config = dict(
    model='image embedding model',
    activation='gelu',
    experts_per_token=2,
    widths=[64, 128, 256],
    eps=1e-08,
    warmup_steps=520,
)
Rows from expert 0 of block 3, named by matrix and row number. Rows with one number belong to one neuron. Each number is 200 + 40 x the weight over its row's rms, rounded and kept within 0 to 999. All counts start at 0. After the name is the row's rms in percent of the matrix's.
# up: expert up (model.blocks.3.mlp.up, 4x256x128), inputs 0-63
# down: expert down (model.blocks.3.mlp.down, 4x128x256, transposed), outputs 0-63
up.73,100,228,179,235,238,218,230,155,233,228,241,243,166,228,164,144,300,191,181,181,232,279,130,239,216,196,149,227,146,198,240,234,225,217,205,194,204,233,201,171,173,233,257,186,201,210,227,259,208,250,134,266,210,202,193,153,162,166,250,168,212,173,213,186,193
down.73,099,201,254,176,113,201,215,229,175,173,219,218,148,270,170,262,263,200,226,223,159,183,169,254,183,190,194,122,310,193,199,188,249,187,196,237,199,94,227,195,241,250,193,130,146,220,162,196,234,195,246,198,231,225,179,184,209,235,150,247,218,266,130,193,244
up.74,114,164,150,222,265,173,155,226,208,202,155,170,221,202,260,187,168,193,254,202,207,171,238,227,250,184,217,162,217,198,161,311,213,146,219,296,154,265,191,204,142,190,191,228,207,185,166,169,225,237,149,239,196,151,229,156,228,188,223,180,189,263,189,184,88
down.74,118,127,256,207,213,260,164,166,177,145,219,168,214,186,205,262,156,133,256,202,122,134,233,139,217,111,271,199,222,200,144,164,159,198,167,184,168,175,222,204,160,224,294,206,203,201,195,304,189,124,241,113,200,158,207,169,170,257,257,147,138,243,182,209,242
up.75,103,184,111,268,219,177,230,129,180,221,238,193,190,198,250,181,177,207,237,167,238,254,176,214,141,151,188,184,212,164,255,232,226,189,248,227,191,230,231,219,233,248,213,243,171,185,264,212,272,250,190,280,213,204,188,162,144,162,265,234,239,186,175,205,176
down.75,098,163,220,169,195,98,180,192,157,183,192,106,242,211,176,261,237,185,182,223,205,205,132,241,228,185,245,198,166,220,242,186,171,157,144,248,238,101,219,212,176,229,172,171,189,141,177,215,225,251,196,265,189,205,160,190,171,200,233,235,184,277,207,215,238
up.76,092,200,172,193,226,177,143,248,227,173,188,169,181,220,134,203,222,217,199,127,153,182,226,166,203,204,219,135,255,236,168,245,240,223,216,220,198,190,167,167,162,241,252,258,199,224,263,168,232,211,210,119,171,231,135,164,225,220,145,123,200,128,169,249,200
down.76,100,182,187,123,189,239,123,208,154,214,188,194,233,147,246,158,203,191,277,174,238,135,185,176,165,148,194,220,215,226,240,205,193,232,209,130,187,180,145,265,96,195,182,208,197,175,132,175,170,154,199,230,231,203,169,222,157,190,202,110,215,245,238,207,176
up.77,108,149,156,273,228,270,186,204,187,114,299,251,178,291,131,221,226,167,165,288,272,133,152,256,156,175,173,176,223,167,242,190,234,213,185,201,182,196,249,191,204,203,253,158,179,187,208,203,239,194,231,115,249,227,125,187,188,221,228,151,211,172,213,182,161
down.77,090,234,230,264,228,178,166,249,130,233,210,173,242,212,200,139,203,147,226,196,239,238,135,246,229,213,255,198,232,199,241,160,146,177,127,167,211,234,166,174,166,260,158,242,154,134,198,212,210,112,218,250,213,178,230,159,154,256,191,180,136,218,218,212,225
up.78,088,259,214,203,166,211,277,161,190,189,161,191,210,283,256,169,144,269,200,95,184,271,157,190,179,146,169,252,253,187,185,246,201,200,193,134,148,184,129,240,184,209,286,241,242,195,212,274,225,191,261,187,125,238,246,198,164,189,221,181,173,92,226,196,205
down.78,100,187,192,180,194,161,105,246,224,144,184,200,166,239,157,184,208,226,248,190,242,241,178,160,229,187,225,174,205,212,187,233,222,256,155,129,254,303,195,128,194,299,182,197,164,211,242,172,194,215,218,192,188,297,227,130,198,307,199,285,199,266,244,169,223
up.79,090,176,275,153,247,186,167,119,138,211,174,210,224,206,232,243,186,180,162,194,180,184,169,205,224,146,139,236,170,275,128,245,169,277,189,136,239,212,179,167,174,200,271,173,186,155,179,163,195,248,233,177,180,156,247,249,189,146,117,183,174,192,187,247,257
down.79,099,217,190,153,235,218,159,183,346,206,200,188,275,217,214,186,201,227,196,212,199,159,186,198,201,225,166,149,150,269,233,99,230,189,237,212,235,222,137,167,166,221,281,174,201,130,154,243,207,227,183,217,242,171,169,187,183,152,255,147,160,233,223,183,212
up.80,086,216,216,177,244,183,179,211,266,233,243,134,193,228,228,174,207,152,153,145,215,162,168,189,155,171,164,203,233,198,213,204,263,232,117,139,147,212,192,144,203,198,276,164,114,205,178,191,240,214,281,216,138,190,262,201,207,186,210,227,194,241,201,229,157
down.80,089,181,277,135,172,208,243,186,217,244,329,264,200,187,175,267,216,213,196,237,218,228,200,168,202,257,239,193,130,187,169,196,228,228,247,149,260,214,170,188,182,211,243,207,195,131,143,218,187,242,239,261,193,132,189,180,235,219,188,223,265,172,126,170,165
up.81,090,238,186,248,170,275,180,274,259,225,273,225,203,278,176,217,227,182,149,178,219,203,310,231,226,177,236,189,164,227,145,204,214,238,171,151,209,173,256,215,212,230,233,131,136,269,172,184,213,204,119,146,253,190,289,186,216,155,207,192,264,251,229,185,260
down.81,092,160,176,162,176,232,231,301,162,158,207,232,88,201,205,182,193,189,229,195,186,189,232,207,217,148,162,132,210,245,230,249,188,199,234,187,145,285,226,189,189,186,169,263,305,245,148,236,154,181,307,153,229,276,188,210,193,241,180,139,118,208,223,144,125
up.82,105,208,168,230,168,209,182,166,172,201,230,138,233,186,165,217,225,252,251,318,147,214,241,173,216,195,200,252,173,213,201,216,206,214,244,185,153,172,189,125,229,185,201,171,198,213,221,219,192,166,200,182,187,309,224,196,187,206,188,204,255,294,150,264,250
down.82,109,192,219,126,285,219,209,154,228,222,191,198,251,146,208,236,172,170,204,181,201,127,248,183,209,169,214,281,157,142,176,213,185,187,223,137,163,231,251,137,161,219,137,194,287,233,165,178,171,154,191,184,182,217,175,217,177,181,106,171,161,203,248,195,167
up.83,095,305,141,220,200,179,219,174,146,166,252,219,182,206,233,213,219,141,239,256,192,125,171,150,190,189,157,196,217,260,144,148,157,265,151,266,228,153,225,169,150,213,227,166,180,120,245,184,171,234,217,223,190,216,241,254,121,231,212,245,230,255,211,141,211
down.83,094,241,221,188,142,254,192,133,220,211,171,97,177,242,174,168,220,219,174,242,216,214,198,184,183,180,228,194,248,200,120,133,262,168,177,163,208,239,186,167,169,193,218,223,250,228,160,198,190,270,157,196,202,243,133,231,285,177,226,102,195,180,203,184,228
up.84,097,114,189,154,203,224,223,205,185,166,138,155,132,254,228,207,255,215,182,221,300,241,210,246,153,137,232,153,267,265,147,200,206,195,207,224,234,109,179,267,141,193,256,247,193,201,176,288,249,154,142,163,143,237,158,229,209,207,184,179,155,204,198,233,220
down.84,096,161,219,173,118,238,192,140,245,167,257,209,191,152,162,168,215,163,252,179,283,168,275,187,259,213,200,192,233,226,187,238,205,192,140,206,171,260,260,216,207,188,161,284,227,200,131,242,244,192,245,167,200,191,122,199,189,231,284,205,148,138,188,185,203
up.85,080,168,218,162,278,164,188,217,214,204,269,219,239,167,169,196,208,220,263,246,185,245,294,206,135,200,211,193,213,228,181,249,195,204,227,135,261,229,149,186,283,187,293,230,114,225,167,170,199,204,179,259,219,242,209,214,257,240,195,221,200,139,213,159,163
down.85,088,270,115,206,96,176,239,178,166,228,300,232,258,150,215,208,185,181,203,202,176,164,231,178,148,226,218,287,243,199,251,253,157,212,199,216,168,176,171,145,270,152,204,263,259,237,283,203,208,183,166,192,204,204,205,173,183,131,183,148,166,281,252,192,204
up.86,114,162,152,153,170,232,228,304,182,222,180,239,216,202,132,217,228,302,192,208,111,279,281,170,205,210,239,151,251,139,198,150,210,231,232,209,178,157,240,196,219,181,225,217,236,209,216,167,125,166,197,136,237,225,231,255,225,161,145,189,253,185,127,164,236
down.86,111,179,190,225,173,191,214,175,215,216,167,256,206,198,276,223,216,207,164,242,209,163,189,257,171,225,208,243,203,201,89,231,228,224,132,208,173,149,202,161,173,159,233,310,206,147,218,201,177,168,98,189,285,185,190,175,243,203,259,299,213,200,225,308,195
up.87,093,228,295,181,255,221,164,223,162,276,235,252,245,163,161,216,184,182,161,218,196,199,241,218,282,231,227,210,156,191,219,229,93,198,234,222,197,163,132,202,164,256,237,153,200,277,191,176,158,179,236,192,139,204,257,134,180,209,182,104,201,218,232,226,165
down.87,099,217,163,259,212,215,175,174,194,193,205,241,241,224,92,128,197,144,210,102,182,203,209,158,174,206,149,252,242,153,193,206,235,206,197,185,146,219,233,179,209,233,208,173,198,215,275,176,174,271,217,216,221,210,206,219,227,226,188,270,202,198,199,195,178
up.88,093,223,168,194,172,160,198,247,198,191,203,199,242,203,208,216,200,141,173,209,201,248,201,226,207,142,139,191,274,220,189,272,212,240,274,178,199,210,207,241,149,194,194,212,161,235,187,241,208,215,216,169,220,261,220,238,138,188,212,213,158,151,193,199,153
down.88,087,180,172,243,171,190,201,210,228,135,237,175,142,187,224,167,194,218,228,239,241,217,203,214,194,194,195,183,165,196,247,179,230,136,145,193,266,250,172,164,221,164,184,240,281,196,185,246,193,218,228,168,258,189,162,159,195,143,331,186,195,233,216,296,156
up.89,098,181,265,223,192,133,170,219,218,209,240,214,210,119,281,203,174,215,192,156,192,152,236,177,219,228,274,172,169,239,209,172,282,208,172,223,234,215,187,187,229,185,147,183,175,193,244,196,182,145,238,227,273,231,216,224,267,133,196,266,178,225,144,173,193
down.89,094,190,221,216,182,277,242,204,257,170,203,292,225,191,174,208,172,199,239,196,198,207,177,222,187,139,222,284,202,202,233,187,220,175,168,128,149,259,233,134,272,227,206,187,223,188,218,205,233,219,186,172,161,310,169,98,203,217,198,274,123,139,209,225,166
up.90,103,237,146,208,239,181,193,227,183,181,187,285,185,233,311,225,232,116,205,207,222,227,191,184,218,172,197,157,140,187,175,146,223,255,168,197,168,243,131,192,152,198,227,245,160,160,264,209,256,157,182,242,156,176,175,173,231,200,229,202,231,149,203,296,198
down.90,103,233,161,258,191,194,256,155,189,162,200,174,153,253,239,232,217,263,180,206,231,242,163,188,96,219,189,181,210,200,157,188,128,209,212,257,279,125,206,172,164,193,212,198,138,219,152,245,134,190,166,211,190,233,195,205,226,234,171,225,183,169,232,205,203
up.91,099,170,222,251,161,212,161,138,240,182,224,181,147,164,122,212,296,237,239,230,256,161,198,220,232,204,142,228,254,159,214,187,171,194,213,251,242,170,188,232,214,228,169,166,172,186,192,222,179,186,232,189,195,164,139,252,204,250,274,244,285,142,176,180,196
down.91,092,237,205,199,166,195,211,165,233,154,182,201,173,213,220,224,267,189,229,143,190,162,316,205,243,227,265,161,230,264,142,184,228,144,251,207,72,238,259,164,170,216,241,273,255,200,175,238,197,123,165,212,216,190,179,230,202,152,227,231,202,258,181,300,110
up.92,121,189,199,208,201,191,217,205,181,202,151,241,238,198,264,154,193,113,175,201,242,174,219,140,160,169,203,169,238,167,203,215,210,246,188,230,204,171,117,165,157,222,169,289,175,162,161,161,273,230,256,187,247,278,157,184,204,244,108,149,153,181,122,174,145
down.92,125,171,228,196,212,286,256,231,203,150,182,181,232,159,221,187,197,211,236,222,214,209,159,214,237,238,258,224,90,294,210,161,188,231,182,166,299,238,103,216,175,216,259,162,223,177,183,203,153,172,204,237,194,161,232,189,207,242,235,242,194,165,217,141,215
up.93,082,210,220,252,210,174,155,242,203,130,155,194,211,145,200,154,222,218,186,191,221,163,273,216,197,213,192,254,143,174,151,163,190,188,159,224,199,307,208,177,269,220,195,169,175,140,178,220,289,150,209,267,213,175,231,210,193,171,195,144,198,151,188,164,201
down.93,090,195,163,286,204,261,199,175,170,213,156,197,178,162,268,211,173,224,169,166,214,285,94,208,152,128,147,197,146,218,200,194,202,199,240,255,203,138,180,132,176,206,184,186,176,198,136,197,212,215,244,150,190,187,208,181,212,226,245,253,224,265,250,223,207
up.94,099,230,226,191,243,141,142,229,202,233,203,211,226,193,169,278,324,123,236,224,191,225,221,231,207,209,209,193,138,94,179,212,190,72,170,201,267,245,148,208,214,165,224,201,197,143,241,146,211,132,180,211,172,198,221,147,243,214,184,133,257,178,203,175,221
down.94,099,154,142,208,189,234,217,198,250,232,190,245,183,189,238,235,202,240,153,116,141,214,109,303,175,170,210,232,193,209,187,212,193,189,210,211,181,177,226,243,211,225,263,204,233,247,211,170,220,219,182,118,232,212,146,193,185,91,175,220,205,142,202,226,221
up.95,111,238,237,258,274,226,201,136,242,175,145,204,167,155,170,255,252,165,261,165,204,323,197,235,283,190,235,193,273,205,306,189,201,163,175,186,204,160,175,213,190,173,247,193,191,216,222,216,187,226,159,177,200,226,183,252,156,224,210,207,201,219,231,172,227
down.95,104,183,231,193,225,225,241,220,225,179,220,189,116,220,193,139,174,250,207,169,237,266,197,216,197,158,155,219,140,146,266,214,156,255,241,194,159,217,185,231,243,255,115,230,195,220,209,119,195,196,130,174,211,195,174,238,150,170,149,215,165,150,144,130,196
up.96,117,162,223,260,200,201,163,257,211,217,215,166,243,183,191,125,163,181,180,173,249,228,176,168,204,221,161,194,228,213,260,171,236,252,264,166,207,163,170,145,142,137,189,214,210,162,207,264,196,222,214,231,156,214,176,178,189,157,223,191,192,212,224,234,222
down.96,102,182,161,215,186,199,226,247,219,203,185,236,255,285,191,189,276,200,155,247,238,196,142,195,174,115,181,219,201,229,180,145,273,171,165,211,206,192,258,273,206,230,204,208,231,198,164,206,215,171,215,236,245,183,210,207,145,191,257,193,208,230,187,289,172
up.97,113,280,179,194,135,147,169,166,170,192,290,192,179,258,207,290,202,131,187,199,202,167,234,272,187,186,169,177,188,170,181,219,223,250,120,216,207,193,230,209,218,98,186,117,241,209,196,146,157,234,182,214,214,180,195,143,208,128,202,240,282,178,178,191,240
down.97,110,221,170,206,107,177,201,129,187,202,125,268,214,204,212,253,199,248,208,179,167,189,163,183,224,213,229,157,196,224,207,178,200,204,192,202,253,205,237,270,201,146,222,230,173,104,222,180,177,212,185,235,161,205,213,225,122,205,203,229,168,183,201,226,228
up.98,092,152,191,232,195,252,182,200,188,195,154,258,203,219,175,141,233,197,222,187,233,220,264,146,246,231,176,212,118,204,210,208,213,166,237,267,168,163,151,165,113,102,272,216,193,115,186,182,167,195,181,218,114,203,176,177,203,220,249,134,199,238,196,235,158
down.98,104,185,173,238,198,164,143,130,256,190,234,231,153,191,279,143,263,146,173,207,193,129,191,201,178,276,184,233,249,124,259,192,212,204,194,93,182,133,178,208,168,264,122,180,199,225,185,236,252,187,210,159,181,183,224,169,153,170,161,154,198,192,216,216,150
up.99,086,186,157,202,145,219,194,168,225,121,160,239,159,267,148,202,190,219,216,227,143,157,187,164,247,142,218,127,167,194,105,200,229,171,177,232,177,211,196,260,182,185,241,215,256,160,165,136,195,157,177,298,191,268,192,209,208,204,115,185,194,245,260,249,206
down.99,097,152,173,212,196,223,257,121,247,99,185,243,175,140,202,227,149,202,171,171,153,157,263,136,220,241,223,212,167,206,250,151,147,213,153,207,295,221,219,172,148,222,168,205,220,272,202,228,196,233,134,151,250,196,117,128,189,165,252,201,231,218,219,155,187
up.100,096,261,244,182,271,154,158,156,178,196,187,185,173,183,160,230,188,168,223,239,229,205,232,217,196,201,228,147,246,175,184,90,224,176,260,219,209,202,156,164,165,210,202,242,189,184,98,149,248,213,251,153,207,229,199,218,159,194,254,188,212,212,259,190,203
down.100,098,169,246,252,227,191,220,227,232,234,319,175,172,204,183,187,261,237,219,244,225,201,161,131,137,227,221,174,190,224,171,159,222,141,136,196,203,119,170,221,147,149,181,210,168,174,208,187,204,214,185,220,223,199,214,167,193,195,152,141,208,168,216,192,202
up.101,119,121,175,180,232,222,179,186,243,231,105,300,233,235,226,238,193,182,152,164,225,95,188,216,184,122,237,196,180,183,225,173,198,211,242,151,174,200,255,223,168,196,290,217,228,193,164,245,225,263,214,231,279,195,199,196,221,245,234,130,162,170,203,159,135
down.101,105,217,195,176,291,177,183,171,240,135,229,248,200,206,201,204,191,182,244,194,219,266,211,293,222,176,210,208,160,249,227,204,270,153,155,273,211,250,228,157,190,244,179,121,234,198,145,140,248,159,257,215,197,218,192,236,165,192,203,166,228,90,149,176,190
up.102,116,247,147,203,210,174,213,247,167,113,223,271,241,217,182,203,257,157,201,107,216,219,143,193,227,203,184,160,174,183,199,303,192,260,226,218,183,246,193,245,254,156,158,209,218,172,148,186,186,207,210,266,224,205,181,169,227,198,173,182,234,255,203,249,252
down.102,100,176,242,204,155,191,150,139,145,190,173,265,215,212,228,222,268,169,211,241,257,238,244,156,178,260,202,151,205,192,267,118,193,207,223,197,187,225,210,115,239,214,214,139,219,108,254,142,115,235,169,208,257,167,230,185,141,196,194,160,159,188,199,155,190
up.103,087,186,260,192,200,213,184,217,240,239,146,183,221,181,225,221,175,209,151,183,196,189,184,175,172,186,205,206,235,228,226,170,196,138,211,245,165,208,152,206,252,256,265,180,162,184,266,187,241,149,209,161,263,171,187,203,193,189,247,212,155,170,236,216,143
down.103,088,226,241,229,218,202,231,198,225,153,238,231,249,182,189,265,150,185,184,234,169,185,163,207,161,176,275,216,192,215,231,182,240,216,214,166,292,253,199,154,204,142,261,216,302,268,293,220,158,184,222,183,204,183,215,239,161,200,205,160,227,251,138,226,162
up.104,099,207,158,187,174,235,215,223,264,245,196,237,205,257,180,191,155,230,135,131,220,212,248,164,186,225,97,225,191,202,239,184,209,219,187,223,204,247,163,215,223,229,237,219,188,172,263,192,214,110,191,203,175,208,251,176,198,187,203,176,177,201,237,213,228
down.104,100,260,169,121,223,118,131,182,193,241,128,196,158,212,220,152,223,233,221,272,201,193,183,200,135,167,135,237,124,178,151,184,216,195,175,224,211,195,179,224,180,157,184,99,183,215,218,192,129,121,221,237,209,182,252,263,177,196,235,218,149,155,198,231,229
up.105,096,241,245,219,162,137,192,221,182,226,154,241,157,188,235,177,213,252,308,134,208,221,145,241,217,215,251,231,186,189,196,213,211,247,111,128,162,254,158,193,191,195,219,171,213,221,153,277,204,238,183,212,144,229,236,226,145,193,175,177,228,216,207,183,149
down.105,099,246,212,148,165,203,187,234,211,102,186,240,184,208,127,219,197,202,210,140,191,227,223,222,168,118,168,208,207,187,275,199,182,248,128,196,179,192,235,227,196,170,189,250,244,207,312,262,270,238,249,109,203,198,217,142,191,229,217,159,188,220,231,177,231
up.106,090,213,217,241,236,209,225,182,212,145,225,230,115,124,257,227,222,201,243,171,204,249,221,231,198,263,155,203,210,226,177,257,256,193,96,143,258,222,155,181,206,185,181,222,154,112,210,189,245,179,225,225,169,200,198,200,155,265,139,210,181,209,251,193,231
down.106,085,205,270,220,144,264,175,199,128,225,218,177,253,188,250,184,198,223,188,201,194,181,225,199,232,121,190,199,165,238,216,266,218,184,170,232,225,127,157,187,164,181,92,224,198,218,215,237,151,241,172,144,210,188,148,306,217,272,229,160,258,205,218,172,247
up.107,107,221,201,103,163,186,199,221,252,225,285,170,263,244,256,290,194,215,212,183,124,243,207,166,215,195,236,182,192,228,146,116,164,218,205,310,166,192,165,250,165,255,243,133,159,176,191,235,235,155,251,206,147,150,198,236,191,173,95,202,195,215,203,237,189
down.107,110,201,114,240,214,173,206,215,205,277,206,177,299,216,159,162,207,99,256,227,202,241,209,197,161,241,205,231,207,217,182,186,214,242,219,127,117,201,182,214,223,233,215,220,246,247,195,204,215,163,206,280,140,223,193,242,204,220,145,252,201,169,334,190,189
up.108,096,186,246,243,140,203,220,184,227,180,147,190,198,233,201,157,212,239,160,232,165,106,154,151,216,191,233,165,191,232,165,225,238,173,164,223,260,242,150,196,180,273,200,95,180,147,216,214,173,218,164,194,162,220,209,216,262,266,178,236,236,251,206,238,170
down.108,101,218,225,167,129,157,212,199,179,222,263,242,301,187,165,224,143,231,194,204,180,147,235,207,212,208,171,208,212,205,262,250,195,255,185,185,262,258,265,150,149,181,142,224,204,229,303,197,213,164,231,167,229,132,161,116,245,192,186,171,102,209,219,261,243
up.109,107,189,169,150,138,189,229,200,219,273,264,200,126,216,195,184,207,215,197,204,212,208,172,261,215,147,211,218,177,235,221,115,144,188,202,186,245,232,142,221,261,208,194,183,102,187,189,174,213,183,223,234,193,189,191,216,130,226,228,209,229,200,193,240,184
down.109,109,166,223,252,277,110,148,196,173,192,215,197,206,202,218,267,196,142,170,208,231,144,202,143,210,166,140,195,186,236,133,178,208,192,206,230,183,216,183,234,196,198,178,236,227,254,172,229,158,168,153,223,197,166,213,144,204,221,167,246,189,152,187,189,131
up.110,111,163,204,283,215,240,174,192,145,228,200,188,89,181,201,217,279,217,195,161,191,144,273,171,192,202,279,221,179,223,252,227,245,204,235,237,180,202,213,217,197,188,171,103,166,219,244,200,231,179,144,266,133,179,249,180,151,176,234,239,216,221,237,177,148
down.110,106,185,215,159,217,169,199,168,185,190,213,172,195,303,210,231,157,187,159,165,262,207,233,189,234,130,199,120,238,177,159,227,161,105,192,116,210,184,241,228,139,199,176,226,176,200,178,254,226,299,133,125,170,174,136,169,221,165,248,195,277,230,238,225,179
up.111,098,157,185,250,254,172,210,210,213,246,252,263,244,172,209,236,247,259,205,152,172,153,248,209,189,162,174,161,94,210,176,177,240,267,149,216,193,203,176,190,201,203,153,177,260,239,177,152,208,197,153,236,241,158,231,213,221,208,145,179,213,197,121,218,244
down.111,102,171,169,152,189,179,117,235,153,188,206,280,145,159,195,160,155,261,176,176,234,282,181,239,252,251,215,116,239,259,242,203,211,167,144,120,142,172,212,207,211,209,281,228,257,128,231,183,145,166,173,240,205,199,235,188,255,190,195,187,143,212,188,232,212
up.112,101,210,211,243,184,187,168,243,183,210,219,245,252,223,290,181,167,196,224,216,219,214,182,174,148,204,203,242,244,170,168,117,198,209,219,240,193,207,120,272,208,205,223,265,250,182,178,195,210,95,266,223,146,224,188,261,168,139,210,203,230,214,218,165,166
down.112,110,168,203,321,195,278,230,171,217,175,209,110,206,198,155,185,239,182,240,235,260,193,152,190,208,268,181,147,176,162,131,181,126,162,203,220,229,239,181,208,238,184,223,114,231,134,125,228,251,160,217,164,152,173,250,233,199,251,249,207,115,140,200,199,158
up.113,094,252,247,232,166,194,163,274,220,290,138,183,200,201,220,233,258,176,161,165,196,192,203,152,131,204,209,224,217,190,239,195,176,222,173,176,164,242,264,169,214,192,218,207,253,275,188,209,130,217,228,251,160,235,160,238,206,281,205,105,214,216,152,170,236
down.113,092,157,220,134,163,213,167,233,175,177,133,260,136,274,161,208,152,256,238,179,249,204,229,228,207,206,171,225,123,217,267,201,219,232,152,172,252,214,169,244,230,181,201,179,175,204,184,177,244,211,184,199,230,174,228,135,163,148,186,216,235,177,241,222,203
up.114,087,153,178,290,177,238,166,170,128,180,222,177,184,171,165,213,229,128,231,133,226,188,194,180,228,195,168,176,185,167,258,221,242,303,290,233,156,234,188,200,198,178,231,155,200,214,185,310,183,162,136,218,226,167,281,218,222,228,220,156,235,226,187,203,271
down.114,088,202,182,244,191,156,226,186,249,213,232,248,196,208,146,238,219,130,295,211,240,217,239,214,209,255,200,178,236,233,139,147,127,151,214,272,184,186,197,150,125,188,125,225,169,204,131,175,150,178,253,190,112,133,245,206,190,249,256,208,205,236,193,267,182
up.115,094,164,223,221,218,186,236,238,211,275,248,164,149,241,182,243,240,223,170,179,164,169,234,160,179,174,192,190,187,215,165,189,281,205,202,188,207,183,187,191,232,237,250,229,192,302,172,102,150,218,172,152,277,228,156,146,262,209,209,152,201,146,221,163,178
down.115,097,256,93,156,262,143,191,241,206,135,185,136,247,183,233,224,168,115,213,282,190,190,213,225,153,201,199,167,168,220,216,182,175,217,266,164,190,193,205,207,182,203,137,223,164,143,228,218,181,210,216,198,168,210,307,154,218,178,222,211,264,259,185,179,244
up.116,105,148,192,331,201,280,168,204,179,133,260,212,224,182,199,194,240,189,213,205,170,220,124,148,170,206,211,208,243,227,232,187,166,205,165,140,185,179,194,260,260,249,205,243,194,248,214,285,170,187,220,203,233,246,188,224,167,173,176,213,159,172,193,183,190
down.116,105,161,236,175,144,316,192,218,247,209,150,201,244,183,168,162,213,154,235,229,245,216,240,275,188,255,237,134,166,181,296,215,279,222,182,179,171,242,217,248,189,242,142,139,212,247,215,191,187,194,160,282,239,161,200,189,132,279,166,225,228,231,221,176,159
up.117,095,178,175,68,206,189,274,151,182,210,242,210,215,177,218,242,161,166,246,165,203,209,193,200,156,244,205,143,280,237,174,218,143,241,135,194,188,275,180,170,198,197,217,269,208,144,218,203,289,160,208,226,136,169,182,168,155,154,128,256,216,252,186,156,187
down.117,097,193,187,189,156,303,205,235,186,160,212,180,263,212,203,243,227,172,262,233,199,202,137,142,245,256,165,186,144,156,175,266,169,151,186,147,177,232,156,138,84,218,155,178,198,193,162,221,213,141,260,157,189,133,230,224,240,288,155,264,205,144,231,193,200
up.118,111,210,213,298,181,223,263,197,225,195,231,209,149,172,213,220,166,153,175,285,179,146,186,165,164,225,249,224,209,218,168,171,229,143,157,192,219,207,182,209,255,207,239,185,202,284,277,191,223,174,176,256,212,195,264,250,221,169,181,170,194,189,96,205,211
down.118,117,165,186,251,206,201,210,179,295,252,130,168,196,202,244,277,52,225,224,161,200,178,259,200,171,193,137,263,174,176,266,204,206,228,276,230,126,228,152,147,193,256,183,200,175,218,246,207,224,248,173,279,189,205,125,173,158,214,167,196,236,226,227,249,225
up.119,085,253,178,222,219,251,174,221,195,176,255,177,206,236,157,194,225,169,172,208,127,213,141,168,170,269,179,100,218,235,179,229,216,215,224,223,259,162,186,208,85,153,248,220,164,120,213,244,152,240,193,222,115,216,189,195,225,253,155,179,195,225,227,167,134
down.119,094,184,199,145,207,223,203,196,184,261,195,195,147,185,215,146,137,193,249,211,226,220,205,174,157,191,185,172,147,208,214,247,229,226,271,211,136,214,190,228,240,135,195,120,193,322,168,167,161,204,277,205,264,221,178,224,202,210,215,208,194,214,128,196,247
up.120,096,229,252,217,241,195,207,235,175,154,175,178,162,271,230,192,187,170,242,192,193,185,235,149,298,201,193,168,171,229,220,210,194,161,179,205,243,279,149,141,249,222,220,171,287,158,225,105,185,324,152,208,239,211,178,192,222,221,163,223,194,191,258,174,204
down.120,101,222,241,100,237,184,147,244,243,244,245,271,180,231,192,182,182,222,142,186,225,167,227,191,194,134,257,223,168,196,225,280,158,176,229,189,182,195,274,124,231,184,189,158,168,194,157,201,183,226,142,140,239,232,157,190,162,272,174,238,263,127,209,169,232
up.121,102,132,181,206,146,207,249,205,164,154,197,207,194,173,191,158,251,176,217,246,184,196,260,146,175,149,222,208,304,261,234,249,254,200,203,174,273,182,240,188,172,182,174,241,266,138,225,208,198,266,185,164,187,162,230,201,186,162,195,183,169,174,194,238,156
down.121,104,203,155,213,210,235,173,201,165,287,202,226,218,207,177,211,205,136,209,203,241,172,300,173,222,223,150,213,190,243,148,213,173,171,133,241,149,200,278,235,226,155,157,206,243,245,195,173,182,240,161,251,265,156,107,232,159,218,248,254,195,270,211,180,241
up.122,095,180,174,197,256,259,208,237,152,176,259,158,245,223,177,193,301,170,225,224,133,219,145,158,187,249,165,222,189,141,210,197,166,124,179,228,169,124,245,177,207,180,246,227,181,215,202,192,266,182,203,229,175,197,124,227,250,228,164,224,135,212,188,196,199
down.122,096,225,273,186,178,240,219,193,126,187,257,147,232,212,266,256,121,235,204,164,213,181,175,211,147,167,205,147,256,174,189,203,141,207,204,181,123,185,134,199,218,217,280,216,184,201,229,257,208,164,266,142,203,173,234,224,223,223,251,184,198,211,260,225,254
up.123,089,209,168,194,189,180,206,207,304,131,154,171,220,237,237,204,192,273,191,166,189,161,259,178,162,298,184,125,278,200,231,216,267,146,145,211,253,177,171,98,165,220,185,227,211,209,258,193,243,193,179,224,256,191,175,241,205,182,207,165,158,201,116,234,161
down.123,099,253,174,252,170,220,208,236,179,150,235,199,170,194,206,146,179,217,212,217,150,155,198,208,154,188,163,206,220,217,253,212,172,190,171,251,214,247,240,231,125,143,160,178,196,197,231,192,212,188,168,185,153,278,230,78,209,199,153,172,228,234,220,217,232
up.124,115,169,215,195,237,223,196,203,243,201,321,163,156,248,165,208,200,196,211,248,186,198,189,179,218,156,176,204,237,194,189,145,200,168,219,181,231,318,249,162,189,232,176,175,149,152,179,210,238,132,250,266,164,227,227,116,121,226,172,204,196,155,176,270,293
down.124,107,241,265,254,173,167,276,199,237,246,172,153,230,193,202,185,226,129,193,196,206,188,217,235,258,158,235,197,220,205,257,224,227,144,163,185,199,239,158,297,189,135,157,225,192,180,160,237,183,232,227,210,191,156,253,195,199,226,193,162,213,141,272,194,155